config.yaml
arch: "vit"
model: "CTC image transcriber"
dataset: "numbers of one to four digits printed on busy colour backdrops"
train_examples: 147500
image_size: 32
crop_scale_min: 1
horizontal_flip: false
color_jitter: 0.2
tokenizer: "char"
vocab_size: 14
norm: "layernorm"
norm_position: "pre"
activation: "squared_relu"
mlp_ratio: 2
head_dim: 48
fused_qkv: false
bias: "none"
qk_norm: false
parallel_block: true
inner_norm: false
patch_size: [4, 4]
conv_stem: true
layers: 8
width: 320
positions: "rope"
init: "trunc_normal_002"
residual_init: "zero_last"
optimizer: "soap"
beta2: 0.95
lr: 0.0013
beta1: 0.95
shampoo_beta: 0.95
eps: 1e-08
precondition_frequency: 16
max_precond_dim: 1024
one_sided: false
adamw_lr_other_params: 0.0018
adaptive_grad_clip: 0.05
cautious_weight_decay: true
steps: 11200
batch_size: 64
epochs: 4.9
lr_schedule: "linear"
final_lr_fraction: 0.1
warmup_steps: 560
weight_decay: 0.07
adamw_weight_decay_other_params: 0.05
Rows from block 2 of a small CTC image transcriber, named by matrix and row number. Rows with one number belong to one neuron. Each number is 500 + 25 x the weight over its row's rms, rounded and kept within 0 to 999. All counts start at 0. Numbers have three digits each.
After each neuron's rows are labels from the 100 images, of 14976, where the neuron reaches its highest value: "peak on" is the class under the peak. Only what is clearly more common there than usual is listed. The data: numbers of one to four digits printed on busy colour backdrops. In brackets: how many of the 100, against the usual share in percent.
# fc1: MLP up (model.blocks.2.mlp.fc1.weight, 640x320), inputs 214-319
# fc2: MLP down (model.blocks.2.mlp.fc2.weight, 320x640, transposed), outputs 214-319

fc1.373:505537448506483497526495515485517509502501492521512529510528462499507508540497548549524511472471475477509465445501524525512511470481538472491507495524502480481507476478496462491525486457526501551506482471485497482470457470501506471510507540508509498520536515510486433545521497523512499503477521492540515489494514522489
fc2.373:475512519514487490472503502431464540505520511523517474517495540498480487508485512532525491465486485595470526475499476506508492463453507465508511476501493505513509500504459475498517497521489526493490513536451581535478478536517517461524508511535486470470546507463503528517501518541514501484491485511496493529534509472509
peak on: digit 4 (26 vs 0.4)

fc1.152:542504506501473457487522468530489528498529520496486554502482490487486475487482497458560528510452446483497506486507530498498468499492485492482487506498500487449504518469446522449519468530504470510492524506467499460495509462440466493504480499481551482491536491480509480490464504522524522509523474502509532459508532442518
fc2.152:489490483503530509525475484496482490533537488486544456515530498496488533454498477529450514546493514503489484500496447487450529494463462526476505466539504523476529493484478531507501526502508530517524466491497481515511485526548439501462478476463496505493475479489510499505495507532517490529509515501469494489485513485477
peak on: digit 6 (36 vs 0.3)

fc1.462:503506554492509530491521499526439551521539475472513496475499490478509512458510490552483481539521451503466507479490520464500502458508478524500475508505497499520541475509558527508551498550502487571493542500480513494517526480497478532499457482529500491474536505455499556521549528531472491547448494502517533508491532477475
fc2.462:530473513489550522475491450513490521501525447501467506538483529471494507475499457495497514485490498503498482486497513526511496509512560515467529514525509515514512521486546495541508502547506506459489448513508480487491521520501484504497486461513477482543524506505491536548505525507490522533499519485457500480498500517507
peak on: digit 6 (54 vs 0.3)

fc1.183:495549520454479515499484470451537510516507533481487513509476491506538521492502455547521519514535515468504498507463448507530549467508488492492520473522469482517494488493498492512535502502440537495529542497499534521490503491512537502542493498538513539514488522501498532458531505518522519507489473521480455486479458489515
fc2.183:506488533515521514505499502510526466518526497488458459487539476527512469527513475496422457502482488515514497479469521471483477530525479458498470485521487508480546485475499494460464462473468497482528491446493519490510542481469493529493508490503494513485523522454541520500504507480499514478486489465489491490477470493533
peak on: digit 8 (37 vs 0.4)

fc1.258:476517501518510499515483533515484490527485464508488474500503529485456509483503514512457493510459518523467511458478509519505488474544489462526485491453503503538555514481492558471477522563488507486497496538491514503527484489505462505534505503477504487495529463504521500560479509536499472486504487476506527461496480503512
fc2.258:529454467503490498511514524483449460474514492557461515475529493452484494528487438477516466483520507477533477477510523492516546505470506498525479505508517487464511492486491478501477463529462519534510535521507496488502500504543510509496468500542519541462541501508504482556498561462480518490528474502494456529515492521561
peak on: digit 8 (34 vs 0.4)

fc1.395:482516485520479515483481451516487498513492524486505462521499512531526493468489508561514528537536482477483478511534440552526486493489491507503474486495484477541494517539502513521491526506457514525481481459470532476516532549485505484481478540487486549506494479491516487453539490493508506534508543500516533542529520483493
fc2.395:477456481492511505484540500444490505497480511495448495518529474508518509517477472484493477536488466465477476468523510494536540500529520479491527527523484504531510494534551499480486489514474494510491501539511483505490475485507522508457440498510457485506489515493518541469537480533498514506490432475486541528505478498487
peak on: digit 2 (27 vs 0.2)

fc1.101:561517499466484500493499498565508488507468504499489483487496497520427483498516553499496531518483510541495538473499525538546511524485479495500467447501456486537506514501551502482481475493464532486494497499441480480520497503522525467516468487468511492502536483523506493507510500483532502500513495477519536500455467485485
fc2.101:527509472555464510537487492512543518462523498501552467506516514522535510530485486505528509492484492510465500457474466482476490519484502521509496513479445499528528514496521488522460511538477547500488511495494509529532490477540454535504536477479515476482508469477491497542459530501493506420521505518469456489520524476478
peak on: digit 4 (39 vs 0.4)

fc1.485:508514526492541539483485515517465489506492535480499488503490498537463477516509539533540508504536511487470526531455476442511561464479475475493483477503488481515473523458463486471467504439527510499510494517528519510487497501515476513579489483510525503508537505541460524484523491519558483465492500516459477488514508515501
fc2.485:528520455510488549510502501516546518531515468506509510480568494491484500506464522459466469501454471512522509444476477516518492515532517519510495506526489473529466499526510536503455484506480519467525458514509527506527514489513480523469527506498504510507502510534464536480490520479497515551495567462489475540476461506489
peak on: digit 8 (34 vs 0.4)